config.toml
num_classes = 12
mlp_ratio = 2
inner_norm = false
momentum = 0.95
adamw_lr_other_params = 0.00083
batch_size = 64
weight_decay = 0.01
Rows from block 3 of a small image classifier, named by matrix and row number. Rows with one number belong to one neuron. Each number is 128 + 32 x the weight over its row's rms, rounded and kept within 0 to 255. All counts start at 0. Numbers have three digits each. After the name is the row's rms in percent of the matrix's.
After each neuron's rows are labels from the 100 images, of 14976, where the neuron reaches its highest value: "patch colour" is the nearest of a few named colours to the mean colour under the peak. Only what is clearly more common there than usual is listed. The data: procedural textures in two colours, tilted and lit. In brackets: how many of the 100.
# fc1: MLP up (model.blocks.3.mlp.fc1.weight, 512x256), inputs 0-127
# fc2: MLP down (model.blocks.3.mlp.fc2.weight, 256x512, transposed), outputs 0-127

fc1.224 165:086113059082126169094126146146149096133140155146055165150134129092146096100164087098060184178189121127143184114154082140120143142195105133162061155068109135133113121119100121054104112117086127139149097147158166156110120123146164113122081113120128138107110124111143167120136121125159138086149058165151140128178105084095162112142045123156173169144145185141129136147126137139157126172143
fc2.224 160:100138107000078147131114098137112120133107188146087129142166165113143118113103153120104110138081000097086118119093132128157188108150143126156098118148158157120141148147187079178128120139163096125116098138122138193144107151112132144134139136141116114141114146106125078099063174135086120092182127152084104086102112240124161102087131169139183148133115147093114101118123105126254126062120
patch colour: black (57); brown (42)

fc1.124 144:104136081109107058128121085053129089146093136151124171162111160202109086073090133155154127130093161191136139080136099183163139125192178126104130074134173111062145151109138149105126129081165114140090104139109161113126189085084097107158134120134127124096065087129157125140140170143144110172083190082130144179125167145125188173115158139144149120184084119156149139189197122128128117129143
fc2.124 151:118108191126130166110073125146119134067133125103122193130138176118131124103125121141124162118092078112139127116124050102134166104113145162166126095078165118095185112134116098125166125153181142068144071090109053132134110099115087172157140156117128111183143112153110162143127150120157074088146169146119112163130106134122111118153117177176181146155126115124152127093145162098145137147149
patch colour: green (38)

fc1.249 016:102106081121120116150093135103097116165100085092135160153101192124083073186122116126116143162109097062177122124117170143107120083129127092125184171146120107099106145129119122146075182084144110138160139098111128105163116193102155121156049134080141082140129134139115118145120146124124154133099124077143128136106174112083167061164129135196123135107100104090143115147142170086086158093161
fc2.249 018:140085128118081175153104124131105136096214125141148140172122115067116180148191193155141116159127033117124134138126117122131189160159131080094110131121167133158140120148128077084129114155114129117134088139107073097136105094135141113163175130108156116092123041201084123054090125159121099145169137155128109058139136104152107127158171134081176132162066021143120127154090106102120086110164
patch colour: pink (51)

fc1.192 006:152143094169126107118128098137173159096163098116117213150136104132120159184094204174103087244123111136107117132148175078126111142183114144074087112154133089129099117113085125087092150162148143076161117135084122155120089120146152065122148179139159084119119167150139187151107114150128158196120136136182079128134104167135127201124090074219109131109129141106163122102129165128122102154112
fc2.192 006:150159112077143118097161191133127127113142171099118102115127174092141127114190089061078164117133122126118140175153131118103123162112127091131171091126096176149134093115133112205148143055076118132050148132149156122096122143108165205136116122165143133115145094103113108141148155189156155056145130096078133118140069125075113098178123148098158116123147110119088109089063076082143111128130
patch colour: brown (41)

fc1.255 127:199123135159155110136112170134157045074161089135150141160102076095077155165102144113194111165114131149110115190171153251105190091081209103077121203126145123111104111100106149123080197154107118147142120063218118158132084108120104192126144163164174151127173157093080152091116137162082140157137105184125104111113137151145142100098124138140111143088137142146122104054172166103175179142093
fc2.255 127:079116115163134146081172144097151102155101172118110117164123113123097144101144093142116073122102081184168130143133148158157073098113116159189106194118081063173084146122085098126225129129140072175160103156098148084132115139145110085158113132125106120107088137128187066110184170123137138126055125135109120145128079192146137158110148131122078100229171168134115108178113065067176123125071
patch colour: purple (57)

fc1.8 197:136106138111144142130121129117162152138136126131125053136134091123190196148096106088141153149152126177154129118152092131180126156161105125067139119127093107094113129063113117153142152058190115118161196125200175076095129118115144132136151141153098084100119180097132073091140118149103107070187158137075102148110147136153128082164126130142125105090133059108119156144156185140172064118152
fc2.8 190:153145130000147085108188122166151189146183086120175053127088111123143200132094112103114170097109164155123113132137107067149131078104112136098072136152118159202098140142108122081139150116187149079148129129148104057098137138126096137146139185101107158112132166140108049142124092096115128173106144120149107084134154070138146031125128182108154171115182122184136097119130143141139115143087
patch colour: purple (33)

fc1.162 075:070133128146166108134102131179091138084128144131101113213113149142109117153157156191125113138062148162184109082092124165149112092135140105096120128110206132135099123106116115130038103150104153174185118103188116124148148074102137156129056159140142113133196120128113144110172134093137132189103105125177130114156143124155144129126124123115131183156129044113151148184144102116065124140098
fc2.162 083:141106157110137135094091107172140076122141143104106172145109117089135139119114084141151172161164068191142201111187151125175200153123123144165161057159084115101192125141125086150122120143172185097106093057181145087119127125121076160140124158192123161158132086124082097040135167106144073137093126129150164234103139083139139105124163100148139127119065185080163130109129152133113095125163
patch colour: purple (39)

fc1.243 140:124108099057117106107112188104129082118199156169111100093093161092058117133144103085104149127059147133161109114125174129086132148082112128135065146157189127124155133068109092139126192102108101138066147115130129087116155100175152189165117094097138119095111188121101142098111131169098174212132135149117127111164122125095152130164107093128120131102097121162137145075158092121136114112093
fc2.243 146:049083121123165110177090124108151144122100136147191151170129131177095108148157148144109125158127137181127105149104125171133108125107121089146094153115069144119125162153061076110069103131106152140117104130125103107114116071172133163167144128111051136149153125125157112092152097163105112170145141103060090100188103128099135110172070119137187114158152109163144119121123191088135127150114
patch colour: white (75)

fc1.501 155:127140107088123076128117151150090150134145138120140138150144080172132136111126113119075143121182079108107111079124101108099124140090197158208097112131100166132129111136183150161096118170089072138118122124117147105168139089109147105139099093174143160121056077121120113144120110141089152064081130085140122186137131087172086122128166184132126090173071172135163104127132129149153113120073
fc2.501 150:075105136128124123124144109111087128160143173106123137167154210076131212145125129139169086141178145143160132164143166097186164124159062107107159111144103133175196148170092179073146133110080059149141138127077140105154142119137071130092116107155054148108115148176104176143102097106124101124203110133100176170161137110103108166107098076185092126109155127122080135163141121107104120144167
patch colour: blue (59)

fc1.498 020:127087106104169101136077172131081076185178121165135170100085119119085077155177091084192128146122142119128133121088185081125155126024107124094126129121080125153109163126100113181137097107113115075166099108160106122146116078172126151094104144082076090134083159115110119155148113104118154208165075135151141093139187135161113149195152138176132114169116162115174163183137167160097120123183
fc2.498 023:077061170114073112086170096129194136127127135166157157135118132131108138088180154130130080140108127151142125152105083158107147155136238079102128121121132144175167092063155075025152167083145070096073125140119134102133122153167118112117102161148117074140123139127092095090121138094137168077118092169064160120055183164104197141151131067098169125117127119150128131154079169076123136104122
patch colour: pink (52); white (32)

fc1.459 144:131107137109135086108149136120100126164126080105178118130181099098128038159175113073099141198169187159134128118100138168154147097170118158185070140147171176164166128130119185072130133173112087131135105123099108108150161117210092087165161079057137127155136099123106132151152169142058144121128086136123131168159155098089112092163102069134126125179107113161149164105076160164078087177140
fc2.459 139:126201141191141160127199182067131061068111160154087157128094125134123132090125119155122152142128155134154177178155133149213066156076139119135128115103102199124177149141098103105139088184094161120108127173123096108117173145129134099081108109180110165121108124148098130122120085189199117101111122102156148194111118050122092078139142180110096092098128111096104057119094093106109142137142
patch colour: orange (70)

fc1.223 071:093132091093152131112156106138160086114136121075118107180145128204132177088156095147098161153129089068139096118082148102059113130147150168128139133140115162137128153094146207149128136143159138114104061083138165140153097075099164152051080108165119106155144177078132055075136081175118103129099169116124161157151125133103145109155076146146144135105104145135102152083150101180170183167118
fc2.223 086:073095069146117136093136133096084199186157130107102155087122103106097114145119086109087119100099125146151085088161153099183066165077153119117117094100134142121148105127113112115129162137187068140164093122119186126140116098134101111130161099123179143116138049170143176114108167067155153072186115173161122115048136154094154113154123161082089084184190154142085108114115085115134131147109
patch colour: green (89)

fc1.436 162:108073121123148108142076136152101113176204119122201142086064073151092118123139151153136094103071079118149161075154171115166153138163123152130084129136144161127106148132113074062115142127084102100122119125184101117142126152181130163184126100098127130129151160122133044084123123154117105148139142121094107106192143099130132105195127124091091140191119087147087116119142187095171104104085
fc2.436 158:084093127158118114074121089155142127150115114129137155117136151090109082158154073186145199190128084144115137069131107137107094085087091142113102112073156156114123144133100061123132115120134094139152090089105119111113087132134125168105117143114080185086157094110093111154154177160128108157128125152112093169185129139160149076168113150179184099141114101178128146097112164162120114098195
patch colour: white (88)

fc1.446 146:146149131090061126069139133127134158179127137147119184147137146121174109114113140104114110216115140096093122156183175082128155172138157126177121128109129169113158179130093041162125116123056107087135114155068163071120138190154104110180140160119185129111066110081119187069120115123109152111110163109091175151126098147096110146127155093080124133154105171145121148093121116148132125110113
fc2.446 140:139103182106160126192169103199125129083154096177125154111075148105099093136183078112134118119084111123146104132156098135102084151188127147051092149116108112179112152116156132081105122107151115080110091127161113112134107120141160135078136105153148128187152138146124144203120146078179134107131125115106163134211085135150119131133085174155066099075103147113099098134098100104123092084089
patch colour: orange (26)

fc1.510 163:147105076084118154122132127196124164161106144093077160181135115131127098131153108068066194128137135176155123197178161097105171127221158148201112113136079130159118103142157099083103148132076158099067134145160167212119123141115126126159118089109113096133094102105111206130172139086137174133192060194168106114114135109127152096110080159172129110156114174133117130133105114143140080125155
fc2.510 171:079110122000103137141114139119118127165146175107050188132115128129121124117126158121102110196131002111106110125110107131125181108207096120172094122128077080155146130083128095146132141123076160146164124100125130171141124089108093097138154142143116103160115130127138128078105139123103102137125121139115168106126116172139138141126161158111130164153136169147160108127122154141203100123156
patch colour: black (52); brown (48)

fc1.497 170:154139121169136100091105136119094127107158109118143158107149126165120170135123105112106119100115110169137171069141153133107134146213171168131173110125177146117124109083173177127133177070158107132101079154180153156123074160108084121096086180154091097088090110102173166069157167139150180156170117191190094127187149114153121126153117120144163053147094105153115111103114107115165169128145
fc2.497 157:167113079182168159128108103139169139136111153150083146097147093116105170144126069112085114150200141089088120116103178131159140169145138182132174115114125150080161129147097185154159132141151163163109135103101086148106139185127095170069129134083168107102102102127119220164100168146138141132137115113168107186092130069145135117103136109144123078134065114073101148108142118126058122209120
patch colour: green (78)

fc1.290 131:178145128151129080109142125141130121141098104135224144139132132127184129142110151172109154114132071094119192172139103071066157107103125091134183115118119102190090084121112048118128072092088123098087191171064164146123101136104132138095093109169082156168169126104089132108142130122129123089100128114153112135109140156092125171162121170096118140097129067125140147184086141138106119098124
fc2.290 139:096096149087134184111097134046091157190156105134093066103097154153186122153171126093096179135061118155090141112095117134150110093169126098124147174117181144161179115136128138117208139094129096147138154098102111113135132198113148082192162133151010139181071086157093116153129171163104119155140133129140126129117159124106146086136134109139125080178070112143142181120154096085102098192098
patch colour: brown (90)

fc1.28 170:142106090135054119066108132125133093136115122106084137076089165118108059164138178193067119126128084138090072177111127121091100125108137122159102139153148089150092088154102086157113158130100082169107103129119130173180138198147131204157131123108107148135188101062159215165141086119148171101202099173158151123145117134139159110096140165140123176214101161148111123170118079141142109090109
fc2.28 152:146155099088161132095137081135107165096158136195169145133141106152190148127119097127148155145106169178101101128146099097129170161119191152133201138093191125136142129103162203082123116151154137084103155119126142104137112101125146113066149081120090100108158128109121004104145160103193110098091167112185112122091115166137098085117080149111111129111132104141065119049152132130142140162175
patch colour: green (57); blue (28)

fc1.430 010:125101157164160122151087075071146126139133098132163156123157100082160098156147080155128132138079093078112139191095124149152135127141086123113130169102066149199171108151081181086160130141138150074121150112188169135141144107204140128121121109145085144142100119178183226130129198160147130152151045102114103180133135108089126148142095120216088128159077182156148103115103079129114147114173
fc2.430 011:133120068090099129093168154146109104146100113150124087142133124181110180131153194150150162145123096142177176154192160110125115155134179120098098079156113170163125121148122067119164105136081091153166117086082129081112106171144113150200119122119182134152197124101147071115137063134114107163097118148136101133078183065131116152117117098117163105109145088159128135081127154149101087148096
patch colour: brown (99)

fc1.339 064:133075173143126145109103099084081157108216134137102101131139100130084099082118086120140095129118098154172135056172144079124116140141111128107127189135123135166101182138123128074097190143127142148105142103152088070182140144181137167174130130163155143076132176117119105139061149157066100149061155144096139042168111111155160163135078094176193115116144089072125167113128209087143131074100
fc2.339 067:158110127084114116120114085195116151156118102136176126129142112088149118140103159175166153201148091194147125118151134126105115049096125140172108101094143156125103114113117107145148143106113141106135143107119142098091076127120169121133127103100090146096165167124094086127148139191118161120165120122121118183233170133166168108170142109123164104090183104187134136101103129081112089096147
patch colour: white (85)

fc1.427 025:088156123087177154091181095158128162091188171127170140133105147156123131178137081120172072071157100111127179089108142134139129088159143150139150091159089153073162144147163041132141108143078097119133168122131152136111177097172089163126143163090105174152174128082043099184159137078108141135050165134128082116110151114106070072173106156074198128158127139147139175130151147093094096095161
fc2.427 024:216096131101103120085089093119169136094106149105090089118139108094086096169118130088071137131107116166131100062131111090117147151174125108106109186059125088121126127153045196029100191149153175154150103145164121094165087102135048100182101113155117129164120134161119123125178166093138163121146083119094140161073081156153159169178094154165123100129154166197143127100080112106105167133118
patch colour: white (53); pink (34)

fc1.289 144:159116133090156112095096116129122155097091144131089169149156105088102037139121097117131136125164167129145132142134177123110112107167139141192113118126159174171104122131155144046140165163164145151076111108149134120100070092167161146113131115124130139086043165134116074151161114204130119115157117150107109193180142119125121235147110119167095083162085152159182125111092097095074168156125
fc2.289 148:088080125111142127065176099181063148160085089146114082168126085146131139103135123104169153130172096173110126169163117091140177131130170086146106108149068089117127114107212150160127102111073136096127083142137160113117190151101097119166067143126123143129141157147126130119150129090094136138151124152160152168128175101149131079106148078150084097101179139092090150122149164124112159166120
patch colour: green (40)

fc1.492 156:156110089123059171176120136096052179158114109143100170124124168129133127165114133126098121131115084107153189151088146190084127136105160107156162163129111118092098161163037135175188176060098091111107134127135132070087123140133160137160123064112107166124101121091111134094097129089077092158118156130093113129154130098125054121166173181204119119173124085105172142122116137055097195127140
fc2.492 152:086064177080172130115072175123159148124215148139126111110152104141105185121171115167075159164146151069169122129174064134147166162169084096204037173123093169081168125136144092087156138144126123128142060083131175138113159167130114071128117111111178142132136110137100141102131117087127149143141133183115168121199119130142142140122110083102131085169134151155099119182099140144077111153179
patch colour: pink (76)

fc1.184 148:163142126115178165098100102082074095157130162106102112091198122120152176160186120127143119129075064170096101120085104133095214132156170093101135132140120125169120110146148144139103120106172140113157112123102130061156171112113090139166111156129147106182145134158124117070116141151183165184055148138077154052147122127061090175119149140149110176145078110182149102146075169107110145083078
fc2.184 133:093167153117066144106105088161139129173174092142158098088098094096158148152168138105139090149105170115108150124140121072067130145118198141146099109146078176085206104176077148067072113115106088139113161205148161135129119139140173165118133109116131147133060095108146071173156133114131102150112126074127121142140158139107108104145178123138101078125159134142145112093131150114129149164146
patch colour: blue (27)

fc1.17 012:128134145124146153112139128177100125114192167082082091181201173135091148142142176161152108080072111134157092106117181169135098074084018128135152147118179161134107143143139110189121141124077138140147088133165151108103149088110109103198123195163160148156119125152114126075099112090108153130067117103140139111165153079129132093161143101177135128120159077117138179173092111108089133113127
fc2.17 012:173137135132085105119099138146111103105180140123092165148121126089120099142092128155094142186107056134133156143077205177114141121169141138196111167143137108129085128127133185105101180144126098092116104120129103145153126141143062121166137159174130112089133124148093066010172185104118048080141186144164150152135130093140155058124167112151091131112120101065144095149147077144092120135184
patch colour: blue (39)

fc1.137 096:190136162135106113091102127097124107143068170135109088169074142113132206174127132089131124117066093143153110066119123138146204146132102121188083099135154144111146115114114117132172123163113107139150127123167123163106122156114139106072074106127099129133197143122117121143166176168163122127127179109186113135161130123108201094122113149118167099117127189112140111059182125194141133120105
fc2.137 120:133185158109121128124142098102128095177148128188095113107112148144167133120146151144160157164108196141119106111127128083155151121099157084177141081171101125062127151091188145185129119101095118163140175142104146127166150145142093109068118197106165129157183081155152139130132130129069170068077131108140103092177120208125154119160156145139112167149175113134106133100141096110134127096137
patch colour: orange (39)

fc1.480 006:060167122105088071067121104131177141161140100105135079100099105104130061076131120082171134090122140089127149085070110054126142147130148100158074101138133114171130165097156132130113117139133162143180079110159063136139158157129101128137096131146171124103140169120103110125170125213151149163091139099128168144152175134161142156133160076191155104174105133122153065063139078135127093092070
fc2.480 007:113092123144107116098094207208132148114157172077067186163147176122101136126080115104190162101175126134145124094129025081136137135123190141097125105176140171103091115166180097169123217103112085065139102159122188110145150150099139128141162067132155118151126079125112138172177140132084128130113108170141088151114115135134084143128141159143133098131102073118154134106152113129150174100131
patch colour: yellow (81)

fc1.67 179:120128111157105140088121100161122091152127160122119116175171161143129141159130200151185119132064079093178133083086156165156137115109046161167145129107186116166078142112124062165112136144090127111135084106124128118105146054092103098159089191101100142153104127122086069063149125114124148162102122144142116097173118124143141053151115125118154201117143079141174192186089106145064131126109
fc2.67 152:116149179132087096127086111164120081073142138134082154186139162095127098114081139174091107165135142100135162122157177117157136108130176146138062092193127139109093129165167144087119102115134122082119130139134113171120176131123113127128138147126173137149159102183120087051197163104137080080121108153163193102109156094138113136119167094164055149074070166140125118122076072174087146103132
patch colour: blue (42)

fc1.503 006:133091106131108124141156088071121144153165136078130118130126122127143158114142145147104134191189106104124160139112065167096191138112147144073104102146133138141122102134186144095073082047099070144140190147144105105072125159110150111083156128066136125110109140161106107171114096103107083157142054109196151118086143106137125087152155150127161138114119156189115145118130175107103127196154
fc2.503 006:139091084117099144112083132115168128113177140098133140103153123109159124125140092108110157186193115103119127150115125149129179129044141171137134166141129107112149136129166114138086119079088129095139181156091098092151133160151195127097146107115169146079089157115073136156106139148048109097126080120130150137100090063150118143134127159117102153111088165226147121146101137124106107164127
patch colour: red (95)

fc1.260 139:135125171130141139098086139104100175103115100093037114126130164087133134121118094132188134104138133140203088188084119091110129116080144094128130108171107134147145134117144142135171167062096102115116131141249126077156130077098128109098166133094161120102131143144130076143155181130163147121099152128175108212158159131139099073136076134146117128146070102110169118091183160165130188125090
fc2.260 140:131122081128141086125132145063113094097115158107092149099130105120124117149117220092166138168140148125105074192160073049125124132153140113176128078115112139123173130104130155139129149158104130144120111157189134118160187129098149056096095113169102150097188141116103096109121109128100097110171142127071124133148132168204096126097138107105124113120105106073152129117064087111110140081171
patch colour: yellow (73)

fc1.92 133:114089095160149128127154120160118134137155115155123148099107108158159198097092121135196098158132127175181124130065104176108159157105080125036121107096125079119130101111111141053161152169105152095103208147116099152136114151140156139108186135164057142102080134127142079122097150177121073171067086094184169143124133114116117085116150133146121111107070160149087145118140131171156142132141
fc2.92 140:145118103158113139124115130114132159154086154110125141098153080176135155170081103123079097097119110137053145115170114103129201061172123112117115129130168147162075173106153104093075155134127119172118126118136057109164147120164061158147160145126121086173138083115113156163161162115127148123194199118114131090139153067130149133160091160124123125113202096033170151169112162157088116137114
patch colour: grey (70)

fc1.237 018:064192138145095107098094110123135079113116124095100135070085134142121069134101101133196127076136195114152131170066176045103121113152142109123098120157106108165124106132093103134190145124136176060120143093173095080150141114100143129137128085154116154123089147117137139153186142196115164095114110132114148133167180168146143101120153127149189119161073143169096107089169122158175108077133
fc2.237 020:166131157111118108131132198078127176146131101083107170110137178151183085150123164099148117116089120151138167177155122063142101174099080159139116165131145125101138116132191105192151154105082110116086093111201149140142125128130179121070158151108104068071146111096102123178160172136099131113080108127125087121152107113117140120125128128115105114134150099164148094102126080150084189044139
patch colour: yellow (98)

fc1.16 007:174117143177040185113167158129114160147119094119106168108145130177157136134109125087102107080131111161069096099088126159128108149095146057133073102123133160120136155148136148141135140118152086139142102121154097152107136100151110191156158086126127182144103128076088091091084119087092042125189145106198097076120128177126177113185065173149140138104134067130130129080115107089149099118168
fc2.16 008:164096129113187104125069169182171098072073123124197070156122115078153144130095074141168157193114108133181115131160097120120143142187099135158139165142100058087207150114105146121144121148095145132117102113123172101178119161128134103099103100136066113118112125143106143127170138137114101146107129113069114149131130118142119105102162115098099102147073112140136123126160119139094171158103
patch colour: red (37); pink (32)

fc1.300 161:167125103099134149097185141148173138105133124106116173142095107141150078127174163163176138088082155157110122149118077100106166115098107115164127173106109132122047124162193171113156131121064120138221080156208113170109085127092114186145138146171148132131124221144135174100134157145152118122117137179141106112187145146142127107115102150120143142114091086096088078141105151103144107108174
fc2.300 161:101145175228160121124095137131116085090151118144098107068107156072097151147089128137144133154134099154101089155073114169046086100156147168080126171115149097139093153149099080101090161104110179107120134128113124218115165117179184114169148083121140131119169120063132179123152163156150144111116138118062110135188165112085070114134141133082114085089099095138110138126121112131103122152131
patch colour: pink (53); yellow (25)

fc1.234 139:158087186111111157117153103125143149140157094128072091121139134169083112109133083113132128122090070142123140130136189106118163118118119103166173104088155170084150121140114164060092089137121092092117107151172196182168109099077087119210115145095121123128084196126129109176078163129132048160153116125116140092059122055110139101151194106112140164172106148138151162153183123122106086091152
fc2.234 155:185099152189137128104058086129073128178118117121157074088124160097131133112131100123124162138166102094152156107131123116157108177138132102155140169133123116105096126114078147186105104117178100185136162154154109059100097111174132134079048107128181130148136090186158132090130148179129151105176145169115136090124144138160119164135084120111100142143131148117146147137160149144212094110027
patch colour: orange (53); pink (28)

fc1.331 007:124123159159172153110105149161174140158084140106166107093102078201131132176059095100137142110139133051123113115130119160129136129154153084070169107094133116071161110151038134137159056137075093105117137121170123159182148169069091138092136133101142130116158107165143106123169134068172165162133122151108115178061125154128068156104181086138121116098162062151124117121155156095131096159062
fc2.331 007:107111076183137121123108101189106103114147095112098141162147116171158103109124100076098169095127175136174133152171124147129095150198181151080152135171129091133180138150132108145134177067104108103132094132147161131131144111061119152100154129107189144117111148140164098114142104066102089098135123135056097183160165108113139141143068148141123142171165193161053073182128063161143111157093
patch colour: purple (56)

fc1.91 077:105118087108146123108114125131114108122151140165120123196168112122109086149129141115118146085101139136185143153054167182179125095137098116175159129092152118151095097102134101129143129126076158158114125143163140128114104098099137080172122211193112127169144135145140133129140151093132115129077087093181113092177147071133091094191116130172125105119117067089098104175158070164093052087119
fc2.91 077:141135162153123141149121196153086131097186162141072148122118139129145070131058107168116112216094129139151118118118178116120164176103095145161134102168128122121100149183169135126098103101155133106114089154139118176070132134096098128162115099144157145150134168150096055027114131103157104075145122157165186137126136102151126018121101121154152181131119154065128121109134138123074171111180
patch colour: blue (69)

fc1.10 054:090144095070085166167137157089111146114143159095073128152188099122135105065153078120096149115126105105138096110174147159112163103105041154100153194149165135184110110103157130113132160078110154104168109066107131096078079131115076113196102140145109189140088095131141096132065134095115172089174144111106126107128127118143128097124136171149088123058112165140100093186149154121147111074134
fc2.10 064:143091153147133132127121148124085176118091151148106148173100136119153117118083145185145138164100144149149146082126103160147097090146126151160123143128150141178156102121105098108089153147154148190146114130145171102138073122110157099158078167123131103088152156071091102082154133113102022145122119188105071110062107074113180113132161053150147156155128141071138171149092096158113097087204
patch colour: black (26)

fc1.310 009:102152118149135125163120121127134093104083080138157107127113154127133061121117179069144099160107097121067149146117099123153134104169121175131161157159071211122077149081143146202153106135128130117166135140129127146180140064109119095166128166133152167169085111150185233132178119094134100170142123112103133109063094059146156109117145117154122132188107108094100090111181137099112116094136
fc2.310 010:171133155123094147112076170108143159115170128117104144101147108142188185092119106166157155100116110148179076113106163099115182156113114117091142152135145088114115162083041130101108170140213146104147089112101100126144155134120116194135090158083168066097169120126094070154092112206071163113101155097158079191151175151149106074117073134090123114153172111119171112135135160146094095091134
patch colour: purple (32)

fc1.478 007:186164150125121152113159180139141126146142101114175113130107106172115069132115086122220123063168101100091093112108131125138093165096135120099184125111118191135148182124097133157164155096099093131099108116121122112149099110132123152076185149136207136170093172101145086141165115078129113120096127086067110190103141105112106137127142130175142153130136067073111183128151138109060165165159
fc2.478 008:089149141114091124155138142144174168102162124068131155126093100119143152103107085123138131177127085108105110131200138106158129128141152098128187120148148093157173145120153141091080200130178153146147093125124085182187156181069124138171173127138121094155119080163121113173144210112082114086133103118107102112106141186071196114097179121187118094124081096148141138131153116071113177172162
patch colour: grey (64)

fc1.157 127:116122119129095128178125068080143140070161151109139152076135134120093155097129165156111166104076066130136129114117073117125145164145128181131136084191092151171091151137127149086115091148146150142130179104166174135059116147115100130177177137155121096135160127129122131130106167152145116135108128126119153105100178157138124164094092139114087121134110182131077191141086163104186123064156
fc2.157 131:163131082094135182132111138148144171088030076126162145150133078109118112122143096081145151120118110119126170111185173123070110150100116118123088135133136122092200121139217131150136146141136119114136136167133112119176098130154157085102061129140094102145146085105073120140171082100198087137158086142097149173137118065167140096182136089168139177128105142168158173106111103099092125174119
patch colour: brown (46)

fc1.448 146:146122134098142137162110129085157112159128199133129124173134108115152135165171122110053153067073067120142133096138102155118133125103112127162164206082142137144162122101141087116130096101166122085177087124033135136104115181122066139128106138089075144106133121093166121118071127144133149120135124141141132151056129200122129138113154118183169070162146096141084139168094131180143142126116
fc2.448 145:062147138161073186101110084075167134157115119170165147090174154119208103137102142129071115171099144126124130117119135104117110143137183078092196119039163133100143138121094177135103142138144154083153163162068110131135127150146131101133118153163158102139070132129134070207159124126139086154087115079160065114110117129115147164131114183157159136136049139113042132178139067132124171127143
patch colour: green (64)

fc1.73 098:107128153136160135114166149122075177105111189164121160087165177115133163131162120125166147113145105101145163097174170089097158150164145066136070125165137201119143145129131145187140132159138113185178156133082116136090171136145146136138110118156140072152187120110112150154100137149140128143095122074121142186101171116151103084128090195126120132150157169128189141100107138114164120148120
fc2.73 108:154143121051140108110124118130108091120115096121109155140161138135068131117147094083139168093111179133135120166147088200165104116072095120167199186092102147105092143120146119114159141123181075125130176111077213105151120096170115149085115178112123145093085085107145152098153146152110174114148098109132126118126168143092123165183142166106085169137131173150150201120147205133112109123121
patch colour: orange (71)

fc1.143 163:125129101046109127110128126155142166136179144119056151157117111114127063111173101088098149157120077136125165133128113153121141128159163108122073099061078190173165164141143130134135081116113145134089119149123177188091131173133122152191087065150161172153099122129145179148144139134154106129140112171136192120151120064102091081114073152168128074163088153167159132125157094152139045129171
fc2.143 161:130089107000155111145098201120114141141110194139105188115138150157124071130123147089156107170151049112093145141109152103137123133175126124144127131114107090091095118136137074129125167153101108136119176157097165156147137159135164088078129129123126147155071128123122127095124237141114106103147152075131114105138109166108097131095159110159149163110151179081149143142154142160203133134128
patch colour: black (59); brown (41)

fc1.488 112:132176123122145214125137162106168122129100117104117184146152115098119208120097128147137107065086103137115085140120109120172133177105072143133122158100158179153126156212104161071153113159103032108107118107156123097096128128131086112131161139115115109122084143146121133144158124132112163123118132146130087156051130131154080162116100102122133120157144102181085149138151125100139070176144
fc2.488 116:153146144135080102095111109078116148139183133136128134091115089155075124110120157141118156127079087101118099166144063104126094119117099121106182159117157154129135154093159092138135106144155120100134134146119109182069117098089101113104108154113096154171134063183145189124118118133115134145130150153131148134217143150088151156135161105197079174122140204068158174154082151142145091144096
patch colour: orange (31)

fc1.227 087:103126153145119194137148151144114103154116134103181157103166153165100180135114149155092161139086166163126125043130120132070138136148148108142157197133116144078172132106190132164098108114150177109138076071096119149143144109093113125113118187078136130121093148128103186133087107176141130131112130096149184203087141137103083139135096142091144166188175155144171148154181183069078082068136
fc2.227 098:071137103083126150127138108101106132114083140195137116104157090113172119120152127119143156152136079055102057137136057149132124180126171119164125147141161109146141136102104140120138132135081123134130146133087134089204106140154128172126114074141152096093121103152128119075113127109097085146120140126075121131174114148155145150106156089126066071126114088058108089176094114187154170128205
patch colour: pink (59)